Rows from block 13 of the audio encoder, named by matrix and row number. Rows with one number belong to one channel. Each number is 50 + 15 x the weight over its row's rms, rounded and kept within 0 to 99. All counts start at 0. After the name is the row's rms in percent of the matrix's.
# convs1: first pointwise conv (encoder.blocks.13.convs.1.weight, 320x320x1), inputs 108-161
# convs3: second pointwise conv (encoder.blocks.13.convs.3.weight, 320x320x1, transposed), outputs 108-161
convs1.38 103:08 67 46 13 23 63 59 60 44 67 32 54 66 61 66 33 60 50 46 37 75 66 83 53 47 57 66 42 34 50 50 60 47 50 52 20 59 60 64 76 70 48 53 25 62 19 26 48 52 63 58 75 53 27
convs3.38 093:72 61 38 54 43 60 46 73 58 45 59 48 63 57 59 60 46 55 54 30 45 63 15 49 38 47 55 52 59 40 33 41 50 28 50 25 63 24 62 21 69 70 43 23 36 25 62 42 59 61 55 54 67 72
convs1.39 103:67 45 35 58 21 53 77 67 47 46 53 63 56 31 44 52 45 43 51 35 66 37 46 48 25 50 31 69 61 38 67 73 54 69 44 63 56 58 54 63 42 18 35 42 41 53 56 40 48 49 40 59 64 49
convs3.39 097:18 56 57 60 32 40 32 41 51 71 43 33 34 64 47 34 51 44 36 65 39 50 55 29 55 65 66 64 16 51 58 44 47 53 50 61 47 36 08 64 62 86 40 63 43 44 40 47 80 41 63 30 76 67
convs1.40 101:58 37 34 41 74 35 39 52 22 60 38 50 33 56 63 33 29 32 61 46 50 55 24 47 75 48 59 38 56 43 39 52 50 39 46 32 36 39 44 50 70 51 69 37 47 34 56 66 33 27 76 49 35 56
convs3.40 099:52 50 47 57 30 23 53 46 59 68 72 77 59 45 69 39 60 46 62 36 44 69 49 71 45 60 51 50 56 80 48 73 43 61 18 15 63 46 34 58 39 34 67 46 68 45 51 20 70 57 65 35 48 18
convs1.41 099:80 62 28 50 47 53 48 63 67 35 17 58 65 63 55 45 94 65 54 50 57 39 69 58 39 81 53 22 31 40 59 31 43 99 61 29 45 46 41 44 44 45 46 60 31 50 33 51 48 49 36 46 39 80
convs3.41 104:27 67 49 74 40 57 52 54 54 41 56 14 56 15 65 52 28 59 25 54 47 58 39 43 70 21 32 59 65 53 24 50 57 34 41 30 51 58 28 24 41 58 09 44 43 24 32 53 47 68 24 58 73 67
convs1.42 098:42 52 35 43 56 62 67 64 32 52 49 77 35 61 43 39 56 50 48 58 51 42 62 78 45 56 66 32 63 00 57 56 56 66 41 27 40 39 60 65 56 51 49 81 36 46 67 73 53 18 57 62 40 16
convs3.42 093:53 52 40 61 53 29 42 58 30 34 50 32 23 59 62 46 71 60 14 42 32 50 42 60 67 39 54 73 47 58 51 45 38 28 44 41 78 77 54 46 47 71 70 71 62 42 46 57 83 56 38 42 39 50
convs1.43 099:48 39 39 70 49 35 95 50 76 41 46 66 42 48 44 22 61 71 34 73 61 37 86 36 18 66 42 59 30 31 38 39 37 58 33 37 55 27 42 75 50 64 58 59 33 55 32 52 70 22 63 47 48 48
convs3.43 100:62 70 58 50 46 40 65 60 61 63 47 43 51 39 62 62 54 43 52 25 44 60 65 54 42 85 42 39 54 38 53 59 71 73 47 44 40 65 55 69 51 41 48 70 24 60 44 53 35 58 95 49 34 35
convs1.44 100:64 15 19 32 60 55 31 59 60 36 46 35 66 50 58 62 64 59 61 73 65 36 77 64 53 42 66 81 47 21 63 52 49 22 28 28 52 55 54 76 69 54 60 68 58 59 37 56 40 57 45 57 42 83
convs3.44 106:58 38 57 78 20 71 50 58 50 38 44 57 61 52 75 44 58 52 64 29 35 35 53 58 26 49 41 08 65 66 57 21 29 66 32 53 48 61 49 57 72 60 15 57 65 51 35 56 47 41 62 47 62 67
convs1.45 100:50 67 38 43 31 28 53 48 58 73 50 52 58 63 58 30 55 10 24 56 10 29 79 58 61 20 58 55 62 53 44 68 62 26 46 66 39 56 31 74 58 00 19 58 56 51 56 25 48 38 55 50 65 60
convs3.45 104:45 56 55 58 26 47 32 46 30 18 36 27 34 33 42 26 52 47 24 75 33 53 51 53 62 58 25 51 25 45 54 51 52 44 42 51 66 37 44 34 66 72 64 38 55 33 39 36 60 52 36 63 85 75
convs1.46 100:44 79 43 44 42 53 74 49 52 33 77 62 32 53 40 51 42 43 32 63 47 51 66 63 38 55 57 49 54 32 15 65 28 40 49 42 35 50 40 67 58 65 56 37 54 32 31 73 99 46 61 32 55 37
convs3.46 095:60 46 39 41 71 41 44 44 70 38 51 45 45 38 55 49 75 42 58 77 56 76 73 38 64 56 50 40 65 61 45 49 52 76 40 70 75 37 48 34 54 28 57 41 45 54 65 47 71 61 48 55 36 84
convs1.47 103:64 53 53 43 50 36 43 36 30 69 57 57 37 46 51 34 63 38 72 26 86 49 40 59 53 47 32 30 32 29 53 45 44 69 43 48 44 59 62 57 47 34 62 46 47 39 47 40 33 50 88 49 37 50
convs3.47 104:52 58 60 78 30 42 50 29 32 48 35 33 54 23 40 52 43 74 51 42 61 29 60 63 52 63 58 48 25 37 57 56 50 55 53 61 39 54 54 32 71 51 45 41 60 51 56 38 88 60 53 47 43 57
convs1.48 100:41 45 38 42 48 76 39 47 49 53 28 45 69 28 58 49 61 48 65 48 78 32 63 50 32 57 54 51 48 55 77 49 18 52 48 54 45 39 54 55 48 70 32 51 45 46 45 59 36 43 68 48 39 46
convs3.48 098:63 57 47 10 65 38 48 50 49 71 65 66 17 40 55 74 56 30 70 43 38 53 40 40 36 51 52 48 45 65 52 70 46 62 43 37 64 68 81 72 55 21 48 43 49 58 63 50 60 19 51 41 57 50
convs1.49 097:74 65 36 33 38 42 52 52 66 74 57 38 65 58 33 63 29 30 29 57 46 74 65 57 46 29 61 59 69 74 43 40 51 62 62 63 40 53 49 56 57 51 49 42 67 40 57 14 62 44 58 54 58 46
convs3.49 104:40 66 57 34 28 48 48 51 58 57 57 52 52 62 49 79 64 55 34 49 51 37 13 37 49 30 62 60 47 55 35 58 53 48 29 64 65 57 60 41 59 62 29 60 62 54 40 63 72 64 52 66 81 74
convs1.50 101:42 60 49 63 56 54 63 71 58 58 02 75 35 49 40 47 31 52 58 35 49 58 51 39 43 55 60 63 51 21 74 32 22 53 50 17 75 76 65 51 57 61 63 42 78 46 46 59 62 50 51 58 60 28
convs3.50 099:73 47 33 58 48 42 35 55 48 77 77 34 75 77 62 53 34 56 57 66 69 49 57 35 53 30 50 61 53 84 70 40 16 69 58 27 86 41 47 36 62 85 32 44 50 54 34 37 60 48 59 51 57 50
convs1.51 098:41 50 77 53 41 51 71 33 34 40 43 88 27 53 67 30 55 40 51 50 29 67 45 76 19 45 37 48 50 13 50 52 52 43 40 41 34 41 63 38 34 76 57 63 40 49 42 56 61 30 51 57 42 36
convs3.51 093:48 30 60 38 37 36 41 26 30 56 34 64 58 47 26 55 52 38 80 52 68 45 49 32 82 68 78 47 26 60 30 54 59 58 46 45 45 58 72 36 33 74 39 41 42 55 40 53 31 60 36 68 30 62
convs1.52 098:69 60 42 52 34 39 34 60 47 46 38 54 59 66 73 25 42 70 32 82 51 48 84 30 44 27 45 55 54 35 48 40 71 43 47 64 51 40 18 48 57 25 35 46 43 59 74 21 72 33 68 43 55 72
convs3.52 107:24 55 50 56 27 42 48 36 49 32 64 66 30 41 45 41 66 28 35 66 38 68 38 30 55 27 27 54 35 45 45 35 29 45 40 58 63 61 60 44 36 39 39 64 41 43 55 33 31 50 30 37 65 42
convs1.53 099:51 36 64 50 59 63 21 25 25 52 62 56 41 58 53 45 43 83 54 34 58 26 43 59 44 67 54 40 53 29 45 59 20 59 61 37 28 53 35 38 43 46 55 85 37 35 75 51 41 20 72 84 28 26
convs3.53 105:43 30 60 57 56 20 56 00 44 50 51 65 77 38 00 61 44 22 48 36 38 47 45 73 45 41 27 35 44 51 50 54 32 50 59 57 64 28 65 73 47 53 37 57 29 17 26 66 59 40 40 59 28 20
convs1.54 099:70 47 39 69 43 48 50 33 59 56 43 63 32 61 56 37 70 56 59 51 69 59 30 38 39 40 56 36 29 41 47 43 48 37 43 62 41 60 46 68 73 44 29 50 53 53 51 65 43 52 52 49 72 49
convs3.54 095:64 37 81 28 52 48 69 57 48 55 13 36 63 68 53 64 31 52 36 42 76 54 56 48 41 89 78 38 63 58 89 40 52 71 84 43 50 19 77 38 33 56 67 33 42 62 58 55 29 20 51 53 33 44
convs1.55 102:57 36 58 53 54 32 56 98 56 18 39 62 49 49 19 31 58 64 33 59 70 59 54 51 24 55 58 61 58 23 68 44 41 45 31 48 52 78 47 43 38 44 59 67 52 71 25 48 51 22 78 65 61 34
convs3.55 095:30 58 63 43 43 48 79 52 52 64 76 41 34 60 53 46 40 68 79 46 57 32 48 20 49 59 48 62 51 62 51 37 54 62 45 48 35 35 73 51 60 40 45 71 50 64 52 50 50 70 56 44 55 53
convs1.56 099:51 43 50 55 46 58 66 46 88 56 27 59 55 57 66 59 89 58 57 50 66 51 74 44 47 80 40 42 40 50 36 51 41 57 59 33 50 00 31 45 53 59 38 65 43 61 36 39 54 47 30 56 32 68
convs3.56 100:99 38 60 53 52 47 63 54 42 60 48 56 44 56 58 66 57 36 75 56 70 52 62 50 26 58 44 45 71 52 42 52 44 85 29 45 52 31 70 69 35 51 75 56 70 73 50 45 51 51 50 29 39 41
convs1.57 100:52 53 52 46 45 31 45 77 35 67 53 60 64 44 71 74 54 36 40 38 52 39 27 26 45 47 48 71 87 40 74 77 78 59 36 61 60 48 61 52 52 33 49 72 76 42 54 49 41 65 54 64 70 73
convs3.57 100:38 58 30 47 65 56 79 71 34 48 42 54 43 72 42 48 49 33 38 35 66 66 28 66 34 50 61 47 26 42 19 44 33 64 42 52 67 44 44 55 43 69 46 40 70 50 29 60 68 46 45 44 66 54
convs1.58 098:37 53 61 61 64 53 44 60 62 38 60 22 61 66 51 36 46 60 52 62 40 58 34 47 30 44 50 70 57 71 25 41 62 31 73 45 31 27 39 57 52 34 48 43 52 65 42 64 51 28 37 32 76 63
convs3.58 104:26 36 62 46 67 64 53 30 61 53 18 63 62 65 50 86 37 21 30 50 53 56 44 50 40 38 64 45 63 67 31 36 63 57 46 63 56 47 66 54 35 36 47 62 62 28 41 51 29 19 56 50 32 37
convs1.59 099:43 75 65 23 65 47 50 60 61 52 28 37 53 56 64 75 39 63 51 36 48 52 44 25 30 61 34 63 56 80 53 50 50 39 52 45 60 46 78 69 45 53 55 64 61 33 19 67 25 66 36 13 72 85
convs3.59 094:41 43 66 32 73 56 39 43 54 50 51 41 53 72 48 56 56 50 32 59 58 46 51 52 42 26 49 50 63 70 37 40 65 50 65 56 55 54 39 59 63 61 51 99 72 26 58 35 72 64 50 60 39 46
convs1.60 104:35 65 58 33 64 38 72 57 69 46 51 36 45 53 66 76 69 41 88 36 67 29 54 30 42 49 18 42 39 82 76 42 48 58 37 47 69 50 63 36 42 53 42 42 17 36 44 37 30 64 60 39 40 83
convs3.60 096:41 61 43 48 38 39 44 40 54 57 69 43 47 49 52 40 31 40 41 80 37 44 54 69 66 58 55 64 60 45 55 34 38 22 35 56 52 66 28 64 57 84 40 47 41 55 46 40 54 65 52 70 58 62
convs1.61 103:76 42 69 35 58 64 63 44 58 44 49 66 64 52 43 36 66 36 43 36 47 67 45 37 51 73 64 51 80 54 86 57 41 88 61 52 51 30 52 51 57 45 62 50 45 39 54 42 57 25 49 56 38 54
convs3.61 098:38 59 34 38 60 58 53 50 43 26 48 56 41 35 04 70 70 48 49 45 55 38 43 34 45 16 68 50 49 37 49 51 65 52 21 28 28 56 40 80 25 48 27 41 47 34 29 51 51 54 46 77 53 59
convs1.62 102:51 50 66 50 52 55 51 54 51 39 57 27 56 47 34 45 45 54 43 41 50 38 50 28 10 70 57 39 40 32 63 70 62 79 69 43 39 52 61 68 52 71 68 49 21 56 70 43 44 44 57 51 49 41
convs3.62 091:56 43 39 64 39 59 64 34 52 81 65 53 49 81 35 47 60 52 29 38 50 55 32 45 51 92 58 29 48 35 33 60 76 19 59 52 34 37 10 28 37 56 92 44 54 73 71 53 64 56 64 62 88 57
convs1.63 102:70 64 58 55 57 55 62 60 39 72 71 60 65 43 68 39 61 49 51 52 83 64 45 62 58 32 39 51 56 35 60 49 59 45 34 64 48 55 43 44 70 30 54 54 47 53 64 35 40 56 90 39 86 83
convs3.63 105:56 55 37 38 46 18 69 30 59 44 30 85 58 36 51 47 37 39 46 64 35 49 34 57 59 63 82 71 76 39 49 50 30 56 41 77 64 20 85 40 41 57 41 63 24 42 58 57 36 52 28 36 53 51
convs1.64 099:64 59 21 48 44 19 45 48 25 40 37 62 54 51 60 58 53 71 58 40 66 28 61 51 30 43 49 86 50 28 49 50 71 59 31 76 59 74 46 53 48 43 58 77 57 57 47 31 54 43 40 50 59 51
convs3.64 104:50 63 34 88 62 71 24 26 71 14 55 53 26 46 41 39 53 35 46 56 51 65 46 59 90 49 30 45 38 42 49 79 55 45 52 59 60 86 42 53 35 55 55 51 44 49 49 61 48 54 58 38 30 64
convs1.65 102:63 55 19 66 49 43 73 68 51 38 61 48 59 41 78 66 53 16 46 50 53 25 45 57 31 65 51 52 62 38 38 51 35 60 57 70 44 39 52 67 55 65 68 60 39 48 43 44 48 33 61 32 51 45
convs3.65 104:21 52 45 27 52 53 50 47 73 43 68 48 28 48 45 51 63 22 62 82 42 53 63 66 58 66 68 38 58 63 69 55 33 30 49 60 48 55 70 68 22 55 44 34 52 51 20 51 62 37 42 25 52 45
convs1.66 101:50 42 38 62 54 55 90 75 59 38 82 24 43 42 41 53 46 56 48 83 61 56 46 46 59 60 39 33 72 59 63 43 49 40 30 66 46 49 60 56 30 38 44 24 44 62 42 57 60 49 53 43 37 63
convs3.66 101:78 48 64 59 75 54 62 51 69 28 36 41 38 56 54 37 52 30 57 62 41 43 65 44 30 34 81 50 40 61 42 40 47 32 41 49 50 29 72 69 35 82 42 62 93 73 39 40 39 41 54 48 60 52
convs1.67 100:20 51 55 52 57 64 69 61 57 56 52 38 67 55 31 49 57 23 41 44 29 63 52 29 68 30 48 57 57 64 36 59 44 41 75 76 65 28 51 70 50 56 46 25 45 45 43 69 54 41 45 51 57 42
convs3.67 107:39 40 49 08 49 59 64 59 40 40 31 41 75 82 53 83 62 53 58 68 63 55 59 51 62 41 31 81 69 72 55 59 67 62 48 72 35 66 84 52 37 44 13 47 23 69 55 36 40 64 32 48 32 48
convs1.68 100:73 57 17 71 48 19 22 50 48 58 42 55 63 46 43 40 28 64 60 35 27 24 44 35 35 44 78 50 52 42 60 42 99 64 55 39 56 52 62 56 64 49 59 58 57 43 61 41 39 66 44 48 47 27
convs3.68 098:49 38 70 30 66 34 41 26 78 47 40 39 50 49 05 44 57 53 59 29 53 32 74 26 48 53 34 47 42 53 56 22 60 70 73 83 33 21 65 68 60 44 46 29 42 46 71 48 17 65 49 55 35 40
convs1.69 100:87 42 37 53 63 63 69 48 42 48 29 79 58 44 45 43 50 61 25 68 47 48 55 42 49 29 49 48 56 54 39 68 53 33 33 69 64 78 40 56 86 36 18 48 60 55 75 27 68 67 66 37 27 64
convs3.69 090:49 25 39 20 52 42 45 51 65 36 18 50 87 50 56 26 43 41 55 65 18 30 44 78 80 39 47 54 58 45 42 48 24 54 35 41 54 31 53 48 57 49 60 17 63 49 55 53 45 35 43 40 42 47
convs1.70 101:44 53 35 71 43 64 50 50 51 50 27 49 49 71 26 41 61 63 50 08 48 61 48 50 55 73 74 49 62 36 57 55 37 52 68 65 59 49 68 79 36 41 56 46 71 54 24 58 38 42 43 48 42 29
convs3.70 092:62 75 40 35 59 35 65 33 44 51 29 37 66 15 72 55 52 36 62 50 58 33 59 36 67 71 22 51 58 66 56 36 47 65 59 26 44 57 39 37 32 35 82 40 67 60 38 37 59 52 44 52 44 63
convs1.71 098:32 17 70 58 42 60 40 45 61 44 66 48 50 84 46 49 35 47 51 86 56 29 45 39 63 69 50 69 63 53 52 92 53 66 49 62 50 39 34 94 66 22 41 36 70 45 51 96 27 28 56 64 48 45
convs3.71 095:60 39 33 67 77 60 61 50 66 53 70 33 67 54 39 48 25 45 68 48 45 59 71 50 58 70 15 30 61 42 58 36 41 43 62 60 75 42 62 57 47 55 37 57 61 24 54 73 37 49 45 55 41 62
convs1.72 100:51 10 64 46 37 33 43 48 48 73 53 76 30 55 68 40 38 51 45 77 64 40 52 40 59 73 51 33 59 41 30 62 48 70 43 44 11 62 42 48 58 54 56 83 79 62 51 41 72 35 81 87 51 55
convs3.72 095:32 40 44 86 41 69 30 72 77 20 54 64 15 47 40 55 38 35 53 59 33 41 31 73 42 11 33 57 41 46 26 65 58 08 25 24 61 63 57 46 54 38 42 45 39 64 56 38 63 55 23 57 29 72
convs1.73 101:59 63 62 44 54 51 38 36 10 52 61 51 44 15 68 52 34 38 71 26 50 48 48 44 31 16 46 75 38 66 55 43 60 34 28 51 26 90 55 52 67 39 54 60 56 24 54 41 44 51 35 38 48 46
convs3.73 100:66 58 42 55 59 27 42 71 58 66 00 55 38 69 45 55 40 41 50 54 37 66 26 68 32 57 58 52 45 67 60 44 48 60 47 53 61 55 27 40 40 44 58 62 52 44 58 51 75 31 54 32 61 45
convs1.74 100:66 58 63 26 57 40 30 37 39 61 72 46 40 50 57 39 37 30 50 39 62 42 51 27 33 38 42 59 51 39 69 63 73 39 14 79 57 66 65 49 50 46 51 65 69 54 66 27 45 48 61 43 62 32
convs3.74 106:48 33 77 44 68 46 37 34 56 56 62 43 28 62 59 79 29 48 87 38 75 42 59 58 31 36 75 55 75 68 70 21 55 69 70 62 57 64 50 78 45 32 59 46 70 50 60 61 51 56 37 76 48 33
convs1.75 106:44 47 45 60 37 68 29 43 43 59 47 66 43 54 49 64 46 14 52 66 35 58 47 71 60 46 99 67 80 66 37 81 50 51 56 38 46 64 45 49 89 42 41 47 59 12 54 55 44 62 51 39 65 52
convs3.75 103:26 44 57 52 57 35 45 44 53 43 53 36 52 63 52 62 48 73 57 46 52 71 71 64 26 73 19 64 57 43 45 15 52 40 42 61 36 38 76 76 00 66 68 37 33 14 55 52 58 60 57 47 46 42
convs1.76 100:49 41 42 52 34 15 64 32 70 42 46 21 69 46 29 11 63 36 52 59 41 05 66 43 31 34 47 41 44 65 59 63 84 21 63 42 42 45 38 65 67 57 72 41 44 41 47 46 50 63 48 67 60 51
convs3.76 099:62 43 43 42 61 69 55 23 38 57 52 51 53 63 56 72 09 50 83 63 53 70 48 35 63 79 40 46 36 54 43 54 42 48 22 44 69 49 59 49 47 59 53 28 40 49 54 58 30 47 42 60 70 61
convs1.77 095:51 68 59 34 35 61 59 50 55 57 35 35 46 68 60 41 46 38 49 69 26 43 54 42 68 35 44 35 32 72 61 27 51 46 62 50 41 50 58 46 57 52 63 40 87 22 55 40 60 36 39 46 40 51
convs3.77 100:40 44 57 65 37 47 28 60 41 42 51 51 30 30 60 37 48 62 55 44 54 45 47 47 50 52 71 54 68 33 48 54 56 50 49 49 72 49 35 61 35 43 48 45 53 53 54 57 31 60 79 36 51 28
convs1.78 100:56 54 94 60 45 65 46 38 64 65 62 69 71 59 57 49 61 50 77 36 60 59 48 60 52 61 55 72 69 56 39 25 38 71 73 49 33 29 38 50 66 42 38 59 34 51 71 25 44 48 52 35 59 46
convs3.78 121:57 33 37 31 44 56 31 35 56 58 49 87 37 31 53 53 55 58 44 38 35 35 28 31 57 28 36 47 31 36 36 54 68 64 48 47 30 73 52 45 38 47 53 50 53 34 58 44 65 64 66 32 66 53
convs1.79 099:69 48 47 60 61 71 47 47 80 55 49 74 45 46 63 31 89 52 44 43 55 51 33 26 71 34 53 43 44 55 41 52 50 65 37 66 54 31 56 44 65 43 32 51 45 45 68 71 30 50 56 51 38 61
convs3.79 109:49 38 47 56 24 79 45 45 47 63 48 31 82 63 50 62 76 39 10 29 42 36 52 36 57 59 47 25 36 38 40 56 48 64 42 57 76 43 82 23 49 57 37 48 37 51 14 55 49 48 57 53 30 51
convs1.80 103:55 56 35 54 21 62 84 61 70 50 44 59 49 49 27 38 79 34 43 57 09 36 61 38 57 39 65 53 36 43 57 46 45 34 58 64 46 41 52 80 53 58 37 23 56 55 31 42 66 23 22 54 27 34
convs3.80 101:76 34 53 45 37 34 41 73 42 42 51 41 51 41 34 37 35 73 55 42 67 42 37 34 54 58 79 53 53 33 50 38 56 74 52 39 78 30 46 72 65 56 35 62 80 42 37 49 63 54 56 44 56 49
convs1.81 104:37 33 60 34 76 47 47 68 57 32 62 40 46 37 76 66 54 33 44 85 51 52 47 20 50 76 63 42 48 45 25 55 70 61 42 30 56 54 58 50 34 62 58 39 73 47 31 53 68 48 33 47 57 90
convs3.81 103:49 59 53 49 61 78 51 71 39 29 52 58 42 43 59 42 45 46 55 56 50 52 59 49 44 52 50 60 74 39 27 65 80 50 30 60 60 48 65 41 51 32 47 40 68 82 32 52 27 64 51 69 34 46
convs1.82 100:60 67 53 23 53 55 59 32 40 49 28 55 24 68 72 58 57 66 53 54 70 42 78 08 72 27 25 29 53 68 56 49 49 28 69 81 25 60 56 59 64 64 41 46 65 51 49 40 50 40 58 36 28 55
convs3.82 098:50 52 43 39 16 50 40 71 72 60 41 51 57 52 37 55 26 26 31 25 32 62 54 82 49 31 72 42 59 66 72 41 35 26 58 26 21 47 36 50 82 79 44 39 68 66 50 44 77 34 33 44 35 69
convs1.83 098:83 68 45 61 49 49 43 51 49 70 56 30 50 59 62 60 64 63 71 63 61 65 50 65 60 53 71 40 44 29 30 55 49 40 47 57 06 44 46 52 38 45 48 56 40 52 69 57 59 30 58 39 70 75
convs3.83 094:50 25 86 37 63 61 25 66 44 34 53 35 36 67 52 44 18 55 51 48 73 53 72 26 48 25 44 47 53 85 47 48 32 76 47 29 33 57 44 60 25 41 41 35 58 38 38 62 46 22 44 62 70 78
convs1.84 101:44 36 47 20 17 73 39 67 20 66 38 82 65 46 55 51 30 38 50 35 46 38 44 29 65 38 66 80 53 44 62 58 45 51 34 43 56 60 79 98 60 57 43 29 63 43 33 63 57 43 66 42 27 26
convs3.84 101:54 36 59 36 33 62 75 41 59 65 57 39 52 47 39 32 48 63 38 64 60 46 58 14 44 56 25 22 54 56 51 38 51 60 63 34 71 41 62 57 65 35 72 82 66 66 69 37 22 58 35 55 55 23
convs1.85 098:48 65 39 49 26 63 43 67 48 45 60 49 20 44 52 45 54 60 78 37 64 57 74 40 58 48 53 49 28 48 62 54 35 69 54 69 34 79 51 48 46 64 53 44 75 49 06 22 51 48 61 44 61 55
convs3.85 095:49 61 39 51 32 78 45 49 62 50 35 51 65 60 60 49 56 61 37 60 38 70 42 35 64 51 45 37 46 38 25 67 46 60 45 82 32 25 48 19 46 50 17 34 37 30 54 57 58 28 56 33 44 56
convs1.86 098:18 36 71 67 31 51 68 52 45 70 59 35 59 50 20 34 61 70 68 49 47 32 42 63 41 65 40 18 72 30 52 41 43 56 57 56 43 52 48 44 45 56 66 51 55 56 58 13 67 57 43 79 51 10
convs3.86 098:47 58 42 43 60 43 55 36 56 73 48 53 67 48 63 58 34 38 42 40 72 53 58 73 51 80 78 63 28 50 53 58 66 68 54 65 43 38 52 10 52 58 61 46 34 40 61 45 43 52 34 76 55 62
convs1.87 102:77 29 52 28 48 32 65 42 45 41 65 54 89 50 43 47 44 52 87 42 96 56 54 40 65 55 46 38 53 47 49 50 72 70 62 26 24 81 68 84 51 46 69 34 24 51 21 66 62 71 71 64 75 39
convs3.87 092:47 67 54 30 32 47 38 51 08 44 46 32 38 48 56 93 51 19 45 49 44 32 75 36 58 62 62 51 48 58 67 42 69 50 45 58 43 39 17 61 56 43 46 69 47 57 46 63 45 57 48 49 58 23
convs1.88 102:30 47 71 39 51 50 24 54 46 41 66 50 79 78 47 56 57 55 43 38 67 51 34 27 41 80 38 58 25 48 48 79 51 58 30 66 73 59 58 64 27 51 59 74 48 71 20 59 41 50 56 37 72 56
convs3.88 103:58 40 48 70 50 34 27 42 68 36 55 42 66 43 53 62 48 48 61 47 41 32 79 43 46 67 54 21 43 56 74 70 35 42 50 50 36 41 57 52 50 37 46 72 38 34 77 46 57 55 41 52 41 40
convs1.89 102:42 73 46 51 66 68 51 74 62 39 56 37 78 24 37 39 44 27 58 32 59 49 46 49 49 53 59 29 36 87 87 54 57 61 64 57 35 54 60 55 48 56 52 25 33 45 56 27 36 56 62 48 49 43
convs3.89 092:62 52 49 47 45 53 79 57 32 37 47 74 60 48 30 65 40 70 49 31 51 33 12 61 44 51 45 24 62 23 51 48 66 28 07 40 27 45 51 36 39 20 50 23 78 48 43 47 56 46 29 51 27 64
convs1.90 099:99 44 28 43 59 58 38 77 48 54 26 50 67 48 32 47 57 53 44 54 30 62 67 48 62 29 50 43 31 70 74 53 48 22 58 28 63 46 71 46 72 71 44 49 70 49 59 36 58 55 57 51 36 71
convs3.90 110:28 54 71 44 24 45 44 38 52 36 67 27 44 12 57 58 25 19 54 20 64 23 44 64 68 55 35 40 10 52 66 50 82 60 72 60 65 32 51 67 47 48 51 56 43 65 51 46 40 23 41 62 34 50
convs1.91 092:65 27 39 70 99 44 48 54 60 00 57 52 47 56 50 60 22 49 60 49 55 49 50 46 43 53 57 50 60 46 88 42 46 54 54 67 75 54 64 47 41 52 53 43 40 44 31 38 46 57 64 49 49 57
convs3.91 108:27 47 67 41 64 66 57 60 44 38 29 44 46 42 62 48 64 39 51 54 53 32 53 66 52 41 79 55 72 71 55 39 48 46 38 68 45 45 51 61 47 43 49 41 03 28 57 57 47 45 38 50 40 53
convs1.92 103:47 52 47 76 58 57 63 53 63 57 65 53 56 36 61 54 27 70 49 51 58 43 48 45 43 66 51 49 42 57 66 69 32 37 48 64 45 51 68 65 45 50 37 60 54 59 17 53 71 21 64 38 37 50
convs3.92 093:50 42 50 41 17 56 63 46 62 63 45 42 40 58 58 36 52 46 34 47 60 51 37 36 84 71 37 71 63 44 50 40 45 67 69 55 47 39 66 46 59 40 54 38 37 52 52 34 43 70 57 42 61 60
convs1.93 098:38 29 60 28 55 63 38 62 48 48 64 43 53 57 32 26 75 54 35 49 55 90 48 70 52 55 54 49 66 57 40 74 35 69 31 84 78 37 40 75 70 61 61 34 67 58 58 69 36 62 56 67 44 62
convs3.93 099:52 61 34 39 51 47 26 43 40 68 32 36 57 52 24 47 44 51 36 61 30 43 36 44 51 88 50 35 53 60 58 37 34 22 48 41 43 42 36 62 63 60 48 73 77 30 64 44 49 61 46 53 66 45
convs1.94 102:58 42 55 48 33 58 42 46 22 52 63 55 49 55 44 26 40 32 28 53 36 06 45 59 38 50 55 66 60 57 30 51 64 51 45 20 33 01 37 22 56 53 50 54 37 47 61 56 45 66 62 58 46 67
convs3.94 099:35 46 28 43 74 59 50 41 63 34 64 68 54 40 49 46 84 49 48 35 66 55 62 43 37 65 68 38 65 66 37 54 61 45 74 45 41 31 53 43 12 42 16 46 39 42 59 63 49 50 43 39 67 49
convs1.95 101:70 64 37 54 44 31 31 49 36 53 28 50 54 63 39 38 30 62 56 55 56 38 38 47 52 35 61 47 68 83 46 49 35 32 40 54 70 76 24 47 47 35 33 23 70 35 65 57 73 70 67 32 39 49
convs3.95 094:15 67 58 34 40 41 51 63 51 25 42 50 47 26 56 70 60 50 37 39 65 47 51 39 46 42 60 33 59 19 09 50 31 48 39 64 22 76 57 34 45 71 51 80 56 29 43 43 45 28 32 57 34 64
convs1.96 101:40 21 61 54 67 27 43 58 43 43 23 64 59 64 53 51 76 36 46 43 54 54 50 31 48 47 31 58 58 46 61 40 69 37 62 30 77 68 73 49 60 40 53 38 40 48 23 61 54 56 23 32 56 75
convs3.96 105:61 46 75 42 54 24 58 48 57 32 64 44 73 31 62 51 56 27 46 40 80 25 50 39 53 47 59 63 52 46 70 42 34 95 60 54 62 58 88 76 54 00 56 40 61 47 51 55 20 58 57 36 39 20
convs1.97 104:41 55 57 43 46 55 43 23 27 94 73 57 36 75 61 63 54 38 25 51 31 80 71 53 72 27 31 50 44 50 31 58 54 14 36 74 55 38 20 70 52 44 20 59 56 65 68 39 41 51 40 23 66 38
convs3.97 108:60 38 58 56 56 69 51 30 74 46 28 64 61 56 45 40 42 56 57 28 53 43 67 52 64 73 33 80 62 66 51 59 56 62 50 40 33 54 71 36 59 61 63 30 47 68 55 49 56 62 50 41 30 53
convs1.98 096:43 44 46 66 49 63 36 41 29 63 51 27 78 55 34 53 52 48 40 27 27 54 27 46 98 40 40 52 58 64 41 40 03 33 75 60 61 61 42 43 39 63 46 60 33 60 42 51 54 51 57 32 47 31
convs3.98 104:42 59 58 55 47 71 41 52 43 34 45 72 24 42 51 39 40 47 25 42 35 34 53 55 40 48 45 45 46 38 40 44 67 36 65 47 49 20 57 39 66 36 40 53 10 29 53 54 81 35 44 78 56 54
convs1.99 102:43 39 73 41 29 23 39 65 17 48 59 60 64 77 48 51 58 48 51 47 29 23 54 47 62 45 94 50 30 61 29 55 64 49 50 66 46 58 37 65 68 66 45 39 62 44 27 72 41 67 37 67 36 52
convs3.99 097:43 54 55 05 44 61 60 54 31 80 25 43 65 52 25 42 41 49 19 57 55 34 53 59 37 47 47 37 49 37 46 63 60 49 36 23 41 56 52 44 38 66 63 70 48 90 48 55 35 55 62 20 43 48